From a checkpoint of a small masked image model.
Training: soap at rate 0.0018, batches of 256.
Rows from block 9 of the encoder of a small masked image model, named by matrix and row number. Rows with one number belong to one neuron. Each number is 50 + 10 x the weight over its row's rms, rounded and kept within 0 to 99. All counts start at 0.
After each neuron's rows are labels from the 100 images, of 14848, where the neuron reaches its highest value: "peak at" is the part of the image that holds the peak. Only what is clearly more common there than usual is listed. The data: views of escape-time and Newton fractals.
# fc1: MLP up (encoder.blocks.9.mlp.fc1.weight, 512x128), inputs 64-127
# fc2: MLP down (encoder.blocks.9.mlp.fc2.weight, 128x512, transposed), outputs 64-127

fc1.232:48 50 43 55 48 43 61 55 36 21 43 65 43 58 30 45 44 54 60 38 46 41 56 59 28 50 53 47 64 54 43 55 43 42 54 36 46 49 55 52 50 49 34 67 42 60 49 49 67 41 54 47 45 57 45 58 40 44 54 51 40 61 55 62
fc2.232:44 53 58 40 86 40 43 48 58 49 44 31 50 48 46 52 49 57 42 44 58 46 92 51 51 45 47 49 53 74 47 51 51 47 58 47 58 47 62 56 69 48 49 45 50 47 53 51 40 46 43 50 48 42 52 47 50 53 52 49 43 48 51 77
peak at: middle right

fc1.127:51 55 58 39 35 65 56 59 55 61 41 57 37 74 40 43 52 58 57 43 36 48 45 52 39 47 64 56 47 61 43 43 62 40 48 53 44 49 60 63 47 54 42 49 65 55 55 58 54 43 58 51 40 29 61 48 42 42 31 24 54 54 51 55
fc2.127:40 63 29 45 27 64 49 40 59 37 71 85 54 47 39 45 56 52 61 44 68 55 13 45 68 51 44 49 58 30 49 52 56 52 45 63 51 45 48 49 32 66 46 62 58 43 51 48 53 49 45 48 55 47 39 59 49 52 51 56 44 44 54 42
peak at: bottom right

fc1.90:58 43 41 22 67 42 53 32 48 48 54 45 46 43 47 43 65 57 49 52 47 62 35 27 44 47 53 45 49 46 56 72 44 30 48 63 56 29 78 35 48 56 59 74 53 62 43 51 42 47 48 45 52 72 54 29 50 52 50 52 56 47 37 54
fc2.90:42 43 44 49 77 33 41 45 43 61 50 35 59 36 58 45 57 47 48 46 51 46 78 37 49 51 39 66 43 68 66 46 53 51 60 43 45 64 43 60 49 57 42 39 63 39 46 56 54 47 64 54 47 50 64 61 55 37 45 45 43 64 47 63
peak at: top centre

fc1.83:54 53 39 41 75 44 41 62 49 54 47 49 64 57 52 41 49 51 62 52 59 55 58 32 48 55 54 51 58 47 65 46 49 47 53 56 56 52 58 51 44 41 61 44 44 62 49 58 39 29 35 36 63 53 49 34 38 72 63 41 59 45 45 41
fc2.83:47 48 51 45 56 43 46 41 44 50 37 41 52 40 43 43 48 43 54 50 45 49 65 42 48 61 48 58 53 41 44 50 58 48 50 58 43 51 40 47 47 55 26 53 39 33 58 49 50 61 43 76 60 78 62 66 67 52 35 48 47 54 53 37
peak at: bottom centre; bottom left

fc1.156:66 56 33 40 45 39 53 57 52 50 36 47 55 46 53 60 49 50 55 40 62 39 57 48 41 51 62 46 44 52 59 45 32 59 35 57 72 52 47 30 62 53 39 53 31 68 45 53 57 43 47 38 39 50 56 52 31 49 49 37 48 50 27 52
fc2.156:52 46 55 45 89 50 45 49 43 61 51 43 50 50 40 61 49 53 45 47 51 53 96 53 53 46 50 54 49 82 52 43 63 56 61 46 42 50 47 52 70 54 50 44 57 51 54 48 50 50 56 48 52 40 42 44 52 46 43 58 50 48 53 82
peak at: bottom centre

fc1.306:71 36 36 38 61 67 42 42 45 43 46 60 54 57 61 37 45 49 74 48 56 49 53 60 54 36 46 55 36 51 41 48 45 39 61 50 39 50 57 64 39 55 74 55 53 50 52 67 59 46 50 48 32 62 51 60 66 18 55 57 52 53 62 51
fc2.306:47 39 56 60 31 53 59 43 70 53 50 79 46 47 59 42 47 45 41 48 48 71 40 57 55 46 61 45 56 71 54 55 57 55 48 48 68 49 61 41 39 47 32 40 44 35 51 47 45 43 34 42 54 41 46 61 47 37 59 39 40 49 44 24
peak at: middle right

fc1.368:61 52 60 41 40 30 80 45 61 44 58 43 48 62 48 65 49 40 70 52 72 42 34 44 30 45 53 42 61 47 52 42 47 55 64 54 51 49 60 59 58 36 58 56 24 73 62 37 48 55 36 67 46 54 36 49 50 38 56 55 50 44 43 52
fc2.368:47 42 43 54 10 52 54 55 45 45 51 86 49 46 46 52 55 51 55 55 47 51 05 44 52 56 47 53 55 27 49 48 44 59 50 52 56 58 52 49 41 47 49 55 46 48 45 52 47 51 46 54 42 51 51 55 53 48 54 53 53 45 47 25
peak at: middle right; top right

fc1.469:50 61 64 54 69 34 70 41 36 36 51 37 56 59 34 42 47 60 57 50 53 45 32 60 59 50 44 42 50 37 60 46 52 42 41 63 36 56 62 49 62 52 49 50 53 55 40 37 48 55 45 54 47 53 35 64 52 47 66 48 56 33 45 64
fc2.469:46 41 48 48 85 48 47 43 48 55 42 26 43 57 37 46 49 48 40 52 49 46 93 49 43 42 49 39 50 63 43 55 44 43 44 44 51 46 45 42 51 49 65 48 51 57 45 58 50 32 62 39 60 50 59 45 41 47 46 51 50 46 45 67
peak at: bottom left

fc1.48:52 51 42 38 48 40 57 47 45 45 52 62 56 48 39 49 54 53 36 42 53 58 48 51 54 46 77 62 66 44 55 41 53 43 43 54 50 50 47 63 48 50 57 50 43 50 64 57 70 47 46 59 54 38 33 55 37 54 47 51 48 38 52 43
fc2.48:43 54 53 60 38 69 54 50 57 59 30 49 37 59 48 43 41 53 43 60 43 55 27 64 56 61 36 52 52 51 48 58 45 59 61 50 47 58 65 36 78 59 30 60 56 38 44 55 32 50 63 55 53 47 50 32 56 49 47 38 44 52 47 59
peak at: centre

fc1.3:37 51 61 55 45 47 63 64 63 61 53 51 55 49 61 38 55 60 47 32 64 49 43 58 59 60 53 74 39 55 39 35 39 42 64 56 53 53 48 57 54 48 60 39 70 55 57 54 26 33 35 58 57 31 51 60 52 61 39 45 60 51 58 52
fc2.3:58 72 41 55 15 60 66 54 44 43 57 71 46 59 46 53 46 52 59 64 53 43 37 65 51 37 60 35 57 35 48 44 37 60 44 41 48 49 43 57 55 44 39 58 52 36 36 40 56 52 43 38 55 53 37 47 61 55 51 51 49 48 40 40
peak at: bottom left

fc1.184:63 69 38 54 42 66 47 41 44 37 45 50 56 51 50 62 53 52 62 42 64 52 42 38 30 62 64 37 59 36 44 40 42 37 39 47 54 45 49 42 54 42 54 40 46 59 44 48 44 56 41 39 48 39 51 38 53 62 65 43 53 45 52 56
fc2.184:59 65 44 39 72 41 42 43 50 53 53 24 54 59 56 47 52 52 32 54 48 42 87 54 57 54 41 54 41 67 65 56 55 56 59 56 49 50 43 50 66 53 53 49 46 48 56 45 55 43 64 55 49 62 43 54 48 32 37 54 46 48 43 78
peak at: middle right; bottom right

fc1.86:48 77 54 59 44 50 74 55 47 37 40 49 44 66 73 58 47 61 64 50 44 32 45 49 56 48 52 40 69 55 52 51 57 51 49 45 42 49 39 55 59 59 56 70 47 54 45 44 60 43 65 58 46 41 48 54 68 52 45 58 53 47 34 33
fc2.86:33 47 45 52 49 37 42 56 46 33 55 56 61 39 53 48 55 39 63 33 53 34 44 54 42 54 50 53 42 40 60 52 62 61 32 42 51 54 60 37 67 65 48 54 49 32 60 60 56 62 61 43 54 61 58 59 56 41 31 52 40 58 44 51
peak at: bottom left; top right

fc1.301:54 52 33 52 53 63 52 59 31 41 51 51 49 34 43 47 38 61 57 58 52 58 39 46 55 48 31 45 57 47 46 53 51 48 57 33 64 42 57 53 38 54 46 58 45 63 56 35 63 62 56 58 54 62 51 53 60 21 57 48 68 50 52 49
fc2.301:52 55 44 51 15 44 57 44 57 49 39 70 44 49 64 48 37 57 72 51 47 56 23 54 61 44 37 43 53 38 46 43 45 51 46 48 34 57 58 54 61 57 41 58 36 56 49 52 46 47 56 59 36 40 43 31 50 45 46 44 38 55 43 35
peak at: middle right

fc1.77:47 45 49 59 74 49 70 60 47 40 44 38 72 62 50 54 28 53 58 55 48 40 50 49 36 68 37 43 35 48 53 68 50 47 63 57 53 51 63 41 59 45 36 47 58 47 49 54 38 69 38 45 52 48 41 44 49 37 49 48 54 62 47 56
fc2.77:57 50 55 59 95 46 57 44 54 64 41 42 49 52 42 60 59 44 49 47 47 57 92 61 54 39 67 41 63 68 41 52 44 50 49 41 38 34 51 53 49 45 49 59 48 49 52 42 44 50 31 37 49 52 47 38 52 54 55 66 49 54 49 59
peak at: bottom centre; bottom right

fc1.342:54 47 51 52 38 54 54 53 69 66 49 48 48 42 66 47 40 40 48 46 50 50 49 47 46 37 42 48 60 59 61 35 44 46 41 49 51 61 42 54 64 50 43 58 59 42 40 45 41 24 26 45 66 46 46 34 39 43 40 45 39 58 54 37
fc2.342:47 39 39 53 17 57 53 49 52 50 60 72 49 66 53 51 55 51 55 52 61 57 12 50 59 50 52 46 50 19 42 53 57 48 45 42 41 61 53 50 38 54 58 52 45 51 57 60 59 58 50 48 53 58 51 57 42 53 46 47 43 52 43 26
peak at: centre

fc1.217:54 49 30 52 54 46 67 51 50 49 69 65 52 35 50 41 49 39 44 61 51 70 48 32 43 55 36 63 58 35 39 57 57 50 57 43 39 43 40 49 40 49 34 68 58 57 60 43 49 39 58 62 63 47 52 43 38 55 49 61 57 61 39 24
fc2.217:47 41 53 50 32 55 73 64 34 56 30 62 65 40 57 41 42 62 44 49 41 39 17 57 58 56 66 53 45 47 62 28 42 54 54 50 48 61 53 36 43 54 47 57 50 50 63 48 46 56 50 46 46 55 47 57 57 40 55 51 41 40 73 46
peak at: top centre; top right

fc1.449:66 44 44 49 42 52 55 64 50 16 49 59 53 42 44 66 63 52 52 40 52 44 47 50 39 52 53 45 51 63 54 57 42 38 46 49 54 39 59 33 78 73 54 61 51 49 71 65 57 59 65 39 53 51 39 34 51 54 47 52 53 63 45 59
fc2.449:49 58 56 47 91 44 42 51 47 54 52 39 43 51 49 50 52 49 41 54 55 48 97 53 54 47 48 51 51 88 50 52 48 57 50 43 49 52 53 54 68 50 49 40 58 54 48 47 47 46 50 50 50 48 56 51 47 42 53 42 45 56 51 82
peak at: middle right

fc1.120:54 44 39 53 68 61 41 56 57 48 39 47 47 53 41 51 56 42 54 43 35 47 51 64 53 49 47 47 59 39 57 50 66 43 39 45 62 53 52 29 94 66 41 47 47 33 55 56 42 41 59 58 50 51 42 58 50 49 46 55 46 44 41 62
fc2.120:55 51 48 53 98 46 45 56 47 55 45 26 49 50 54 46 53 52 44 47 51 49 94 47 53 49 43 46 48 80 47 52 47 51 49 44 54 47 54 48 60 47 51 47 51 52 54 54 49 47 51 47 52 47 50 49 52 50 50 53 51 54 48 76
peak at: centre; bottom centre

fc1.470:55 55 36 38 46 58 36 49 45 49 30 53 26 44 43 50 64 39 60 40 43 40 74 34 50 45 43 40 57 64 57 33 51 37 45 46 51 44 49 49 43 43 47 49 35 43 43 61 46 50 54 32 38 68 46 49 31 52 58 36 32 53 52 53
fc2.470:48 46 54 51 92 54 46 47 47 53 53 35 50 40 50 44 43 49 38 50 49 52 99 52 51 48 49 49 47 75 46 53 51 56 56 47 55 51 53 51 68 50 51 41 54 54 51 41 56 51 52 54 54 45 53 46 55 44 50 51 39 50 45 78
peak at: bottom centre

fc1.483:39 37 37 42 48 56 67 59 41 58 43 50 63 42 44 48 52 57 58 60 48 61 46 23 58 43 49 60 52 65 49 37 45 29 51 52 46 65 50 61 24 72 37 48 60 50 39 67 58 34 55 61 51 29 52 63 46 39 46 48 56 67 77 62
fc2.483:43 43 40 56 17 50 63 48 49 41 39 78 51 52 62 56 56 44 56 48 54 50 11 58 54 51 49 57 53 29 54 47 30 42 59 42 46 55 53 56 47 61 46 42 49 37 42 50 51 42 50 59 62 54 45 45 50 54 39 45 50 41 51 42
peak at: centre

fc1.373:40 57 31 56 61 44 50 40 44 56 63 63 58 54 53 36 48 50 44 50 41 60 58 44 69 56 47 48 49 55 43 66 47 44 47 54 47 52 58 49 29 60 66 49 54 57 53 44 48 42 47 55 44 41 32 50 35 63 57 51 61 34 61 40
fc2.373:34 54 55 66 41 43 42 56 50 48 69 39 60 56 43 48 56 52 55 41 40 57 43 29 57 49 34 24 49 31 51 45 49 60 64 54 51 54 49 50 45 44 52 46 54 65 43 46 46 51 31 66 51 69 51 53 61 37 47 46 46 50 49 27
peak at: bottom right

fc1.259:63 51 44 46 49 49 47 51 59 22 38 66 58 69 55 38 37 54 65 40 57 54 40 52 48 51 55 55 44 64 49 52 51 46 48 56 53 52 49 43 61 51 56 63 43 52 66 47 42 47 30 45 56 62 48 44 39 73 55 47 59 46 44 71
fc2.259:44 43 58 52 77 41 43 47 46 64 45 34 55 44 52 47 45 52 39 44 51 53 97 57 64 50 49 51 56 88 50 54 53 48 52 55 47 60 58 58 66 50 48 37 55 49 43 57 50 44 54 51 48 41 52 48 52 40 52 49 50 53 46 66
peak at: middle right; centre